{
  "encoder_arch": "regnet",
  "encoder_stem": "deep",
  "encoder_widths": [48, 96, 192],
  "nesterov": true
}
Rows from block 5 of the image encoder of a small model that answers yes/no questions on an image's attributes, named by matrix and row number. Rows with one number belong to one channel. Each number is 128 + 32 x the weight over its row's rms, rounded and kept within 0 to 255. All counts start at 0. Numbers have three digits each. After the name is the row's rms in percent of the matrix's.
After each channel's rows are labels from the 100 images, of 14976, where the channel reaches its highest value: "top examples" is what is common among them. Only what is clearly more common there than usual is listed. The data: dead-leaves pictures: piles of overlapping shapes.
# convs1: grouped (24 groups) 3x3 conv, stride 2 (encoder.blocks.5.convs.1.weight, 192x8x3x3), inputs within the group 0-7, a 3x3 kernel for each
# convs2: expand pointwise conv (encoder.blocks.5.convs.2.weight, 192x192x1x1, transposed), outputs 0-95

convs1.89 101:128186128128128059128178128052128055128042081128128128128208128128086128201128180128128162128128128181188128128128128128096128128161128128128128128091128083128182128128083128187080128128080128128128128128128128128128
convs2.89 110:201184128169128128128128128128128128101128128128128216128128128128089128128128128128128128128195128071050033204128128128165128128128128161158128128128205128128128077192128128128201128052128128174128128128128128080128078128046057160128128128182088128170098083164128080128081160128128084128
top examples: shaded; pastel

convs1.25 085:128128128128128128079128128128128128128078128169128128128128164128128062128069128128128128128128205065128060128128128128128197198128128128128079051128024128128074128128178128128128128128128128179200128128128128128166
convs2.25 102:128128128128128128128128128128128187128128128128128128190048082128128128170217128128128188162128128198128089128128128059200128128128201128058128128178128128128153128128128128075128170128128128166087128195087094128128128128057170128075128128214128093128128128128128128078128128065069128128
top examples: small pieces; grey

convs1.154 103:169128128128128128182128128128128128128128128128164128128219128128128128128128199128128128128128128171128128178128054128128094099128053189188128128128128189128128071128128128128092128128067128128051128128049128128203
convs2.154 098:128128178128128128128128197128128128128128179198172153128128076128128128128170077128128128128128128128128128128177128000034086128190128128128197091087128052174128128128192066128128128128128088128128128128128128128128073061058128083128128128167128128128055128198128128128128055053128128128
top examples: shaded; grey

convs1.170 092:128128128128163193128128128128184128128074128177189128128237163128128186075128172075128128128128196128128075128128093064128128128079128128048128128128128128128073128081128128128128084089128128168128128128128128128128
convs2.170 101:128078128128128128128103128128128063062128181128128182096052058128128128128128128184128128128221128128128128128128071128128128041044128186128128095060128128037128128117128105128067128068128080128128128168128061128128128128093128182128099128199128128128128053128128128128128128077128128186
top examples: shaded; grey

convs1.64 091:128128128128128128048065169128128128128128128128128196083128128128128128128087128170128128102128128128128128183128128128176093091128186128128079086081094073128084214198128202128128206175128128159128128128128128128128
convs2.64 116:128128128128128128128128223128128128128197128128128128128210128183128128128128198128072173128099128128128128128128128128128082088165128128128128172083128128128128128128128044128195162090128128128059128085128128128209128128049128128088128128128128128070128063128090081128128128178128128128
top examples: dark; vivid

convs1.148 099:128128174081128128128128128128128128083128061128128128212128128128128128128186185128233128128157182128102128128084128128128128128128128128128061128128128128183164128128128128128128128128024097128128196072092177128128
convs2.148 094:216164128128181128128128128128085128169219128171128074128128128128128061128128128128128128128128128128128128156198128128128128128128182128128128128128128128128128128128128128128128128128128171128128128128167039128128078128128128128128161128178128189128052168079128128165067128128128128128
top examples: vivid

convs1.58 094:128128128128037128175192128128128128180128128128128066128128128128128164128091128128128128087072128128177128128128128128171128128128128128170128128128128199128128128128082172128128081128128128247128060128173128128212
convs2.58 107:205088128128163128128128128128089128128128177227128128051128128128203128128128128128128128128128128128128128207057226128128128128128128128128128054128128177128128147128217057059128128128128036128073128128128094128171128128128128128043128128128209128128168049128232128128128128152128128128
top examples: small pieces; grey

convs1.69 100:128128065192128128199128128185128128128128063160128128128128128128176128128128128128128200128128128128128128128128128161128088128128176128128128128128103128128216174128128128128073083201128128128128216215068128128128
convs2.69 109:128128128128043128128128128025128128197128128128064128128175081128128128128066128059088128200128128227128073128128128128128072128128128128142128173099128128128128128077074128128165128128128128194128128175128128128165128128128128128042100128128082128172128128128128128128160128075070073167
top examples: vivid

convs1.139 096:128128128128128128177128162128128128128128128128128128128200128128128171128128164063079128187128164191128128128076128128128128128096128179082164076128128076128128128128184128167206128235128128128128087128128090128206
convs2.139 116:180185046116128128114156176128062038128128180128082186128128128128128178190128128128128128128128128128128128128097073128192128128128162153043096128128128128128128128086128128128128128128128128128128128128128163128128128128103128177128176128128128128128128128186128128128128128083128128177
top examples: shaded; grey

convs1.33 084:128128182128128128128128174128191065128128024128128128073128128128128128128182035128128128128128086128128128084128128128128128128128128128128128128128128128128174069225128128128128128195128128206128179128128128128069
convs2.33 080:128128128128128128089183163128128128128128128128128128128128128128128128128128090128128082128128203128021128128061154069128180128128047167128185128128128221128128128128128199173083128128128128128177128093128128062128128061128088128128128128128019128128128128128128128128128128128128128128
top examples: grey

convs1.190 103:128128128128128128128128128128128085128128128071128186128128128065128128128128128128128128128066128128128099095128208204085185128128089168128187128128183128128165128073128222128128128128207128163128202128128128176128
convs2.190 097:128128128128128074128128067182167093128128128153158128255128128079128128128128128128128128128128128128181175193047128128128128128128128128128128128128128128128128128128128128067128128128128128128128128128128128207128128181172128191180064128075128052128128128158128097128128128166128128128
top examples: vivid

convs1.94 107:128128128128035163128164128128128175128128128128128189128166128220128128224176128168176128128185128166128128078188128128128128095128128046128128128128187128128167082128128128128190128128169128128128128128128128128128
convs2.94 109:111128170128128095163128029181128128128128128080063098128074101155128128128185068201128128114128192128184169128128128128128128128128128128128128088128128229128068107108128128128128201128128128083072173208128128128128128128165080128128181128128172177128072128128128128071128069069077128128
top examples: shaded; vivid; grey

convs1.185 088:128128128169128128128128074128128128128128128128128128128128128128128128128128128128128072073128061128076128128128128128128187128215212128128093197128128128176128128171128128128128128184128128128128128128082034032063
convs2.185 125:128092128128194059174128128128104068128128128128202128128128128128128180128128078128128073070037128128128084128101099128128171128128101170128128128128128128128128128162128128188050128160173128068167128128105128128128128128128199128128071071128190075128128128128128128128193128044168165104
top examples: grey

convs1.86 092:128128128061128128045128128049128128067128128128128128128128128128128128128128171128205128082128128128128128128128128128128128128209128128128011128085071128128128128128128128072128128128128128128128128070128167048077
convs2.86 100:128172128128128077128128128128128128128128128194128205128185128128252128094128128128128078128128128167128053128128184128221128128128128094128128077128178128128128128185128193128128184128128128128068128128080128223128128068056128128081128128128128110128128180080128096128128128128128082128
top examples: grey

convs1.23 099:173128128128086128183168211128128128128128128128128186069128181167128128128128165128128128128128075128128050128128128046128128128128128128128128086185128128128210170128128128189128184128128128085128050128082128128128
convs2.23 099:128128128176128128188128102128128128128128128128128074128128128128128128128128010128128128128128128128221128128128128094128128128078072128104128251128128092128184128067061128185128128128128128128081175128128128128128128128128128128128128128128128128128128096128154128111128215128128128065
top examples: warm

convs1.34 089:128057128128128128128128128128031128128128128128189128128128128128128128128128128189128128128128220128128128178128128096128128128128236128128055128128128128064128128128229128128128079079128128083128128128128128085128
convs2.34 093:157128128128019047128128190128128128167128128128176184128128057128128128085128128179075128201128128128128128128128128128072128068155081168128128166128128204128128040128128128074184078037128128128128128168128059042128128128128128214128128128128128156128128128176163128128128128128128087128
top examples: vivid

convs1.151 094:128128128128128128193176128128128197128128195175128191077170128029128167081172128128128128128128202128128128128170128128128128128128128177183128128128128128128128128073035074128128128128128128078128128128128128177128
convs2.151 103:128128180128076101071128183128128168128128128128128080128128128128128071128128128128128128210128128128128128089128128071128050128128097128072128064128211128187093128128128128128193064128128128128068128170128172128057128128105086128128128128128128128047153128067210128128128128128128128128
top examples: grey

convs1.56 115:128128128095128082128128165128128128050128128128128090183128128128156179089128128199128081128128128128128171194128128207080128128128128128128029128196084165128128128128199073128128091128128128128128128128083177128128
convs2.56 110:128102128091081102128175061128128140128157128128093128128128128128128128128086128128128128076128128128128168128128128128128128128128128128199128128128128156091128190128128128128128192079077128070128128128128069091128097073212128081128128128077128235079128128105025085077075128128217128079
top examples: grey

convs1.82 095:128128128128128128074128128128128128128128128128086175128128128128128055128193128128128199128128128200204128067187128128128206128182128176128128128128165128128204128128187128128128128128128128177092128128088128128210
convs2.82 101:128128185197128075128128128128128128128128128128128187128191194192098128128128128128128128128168128071128128050090090128128128128128128068128206128128128220128128128128128128128128128165128128055002128163128128128078128128128076128128128128170128128128128128093128181049128128128088128128
top examples: grey

convs1.163 096:128128061128128128128128128128128189128128128128077128128128128220179072128128128128128128128128193128128193128128128128128072090128128128128128128128128158128128069128039128128128166173128094083128017171128128177128
convs2.163 103:228128128128128128128174128070128078128128128089080080128077128128128174128128174194065128128128128128173128128128128128072128244128128128128128128128128128128128210128164087058128128058128198128128156128128128128128060128128128128128128128128128078194128128048128128071128128080184128073
top examples: vivid

convs1.172 106:169128128128128128128128128128128128128128128068248184128128093128086128177128128168128128128128128128096082077069169128128128082176128071128128128182069128128075072128128128172083128128128128183128128128175182128157
convs2.172 110:232062099128087128072128182082128180128213128215128084100128128128128213128128128128128128128187128128128128128128128095128128128128128128128128128128074128128128128182068128128128202166185128090128187128128098128128128128128128128128195128128128128034165128078128196244164128128087128128
top examples: shaded; grey

convs1.59 109:128128128128128128128128128128128128069128074128128128128163128181159128128128128090128128128128128128176128049128064128128128128128096070128090023128065128128128168214188128150202128128128128128128200128128128128069
convs2.59 119:169128171163128128128198165128097138128128128128128128128099175128128128098128128128128128128128178128128128128128128173068080128128128128151158128128103179128101128128128066061128128066128101128128128128128128170128128128128163128128128128128128062128171128128172128128128183128128128128
top examples: large pieces; cool

convs1.168 095:171128128128128190218184128128128071128128128128128176128128093128183128128128128068128193128128060128128183128128128178128128128062128128096128128128081128128128065078128081128128087128128128177128128086157207128128
convs2.168 100:157128128128128128144084192159128128128190128128206083128128128184128128194128176128196026128106128128128128128093244128128128128038128059128128128128128128086128128128128128186071128093077128128128128128090128185128128128128195128043128092082179128128128128128128128128128128128128128171
top examples: shaded; grey

convs1.140 099:184089082128197128128128128128128128128171128128128128128156128077128181128128128128128128128075128128209196089210128128128128128128088128159128186188128080128128171187128128128128128157179128128128128128051128128202
convs2.140 098:015200128128060178063128128128128128128128128128128079181094128128128128128128063094128128085128128128128181095081128092183200180189128158128128128128073128128128128128128054205223128128128128128128128128158128128128128128128163059128128169128128128128128128193128128128128085128067072128
top examples: shaded; grey

convs1.26 096:128128128089128193128128128128128207128067214179128255128179128167211128128128128128128128128128128128128128128128128128089128159128128085178169128128128128128128128097128128128077128128077128128128128128128128175128
convs2.26 124:128128128128094128128128162091109128128128069071128128128128255189128128128128084128068128128128128128128128153128128128061080128164182128170128128128128128128072128061128128128128128128088128128128128128171128087128128170128128128168128180073177094072128128128149128128128128128128128128
top examples: grey

convs1.191 122:128041182128128177090065128128128069220093164128128128128175084106128128198128165170128128128084097173128128128128128074128095128095128128128128048128096128128095128128128048128128128128128128160085128100128128128128
convs2.191 091:128166050128054128171128128055128128128075209184076128061128128128163128128128174128128128128128128128189128128180128208128128128128128128128060128128128128128128029128128128196128082128128187128128128128128128128128128128128128073128093128128128128128128128128128128128128128128154128171
top examples: pastel

convs1.44 105:128128128128085128128128128128006189128128128128128128128205128128168128128128076128081175128128198128060128128128128128050128128128072090128128079128076128172128128162128098128128128169128128076128128128128090160179
convs2.44 097:154128128128191128128128128031128128128128075077128128128128128076128202087128128128102171128128128128202128201204216128128195128128128241128128128128128128128128222128075167081128128128128084128128128128165002168195088128128128128128128104077128128128128128128128128082128128128128128128
top examples: vivid; grey

convs1.35 102:128174128128161128128128176128128128084128050175128128083128205128128128184128128128128128177178128128128090128186128128128185128063128093128128128128200059220128128128128128128128128128128128128128128128128128223165
convs2.35 101:128128128128101085067128128128128091128128128128128128128128128128128128128096128128128058128128155088100089128128060128128128128128090106128128128128128128070128128128162128128128128128181128128128128164145182128128085019076128128128061128128128000128128128167160128128128058128128128128
top examples: grey; vivid

convs1.62 092:173188128222128085128128128128128128128128128128168128128128128128052128128128128128211182128128128184208128128128204128064128128128128192128128128128128128089128077128128171128128128128128167128193172128128128070128
convs2.62 108:187080075128167184084128128128107159128128128128083128128128128078128054128128038235128128176081082164128012128128128174128095128128053128128128084128128082064128128128128197128158128128158128128128128128128140150128128128128128034128147128128070128128128069128128066128128128106093128128
top examples: shaded; grey

convs1.181 105:128128074128128074128128162128128128128128128128059128128044193128128164213218128170077128070128128128128128128070128128071158183186128128128128128128128128173128128180181128070128128169128128128128128128128128128128
convs2.181 099:057128095128128128086071128128211181128128128128128128128128128080078128128144128063128128128128054128128191128128128128128051098128128086128128128128128128128128200128128128128220062128128171128051128060128128064128128128128205177128128128097075128128205128128128161128128128128128063152
top examples: grey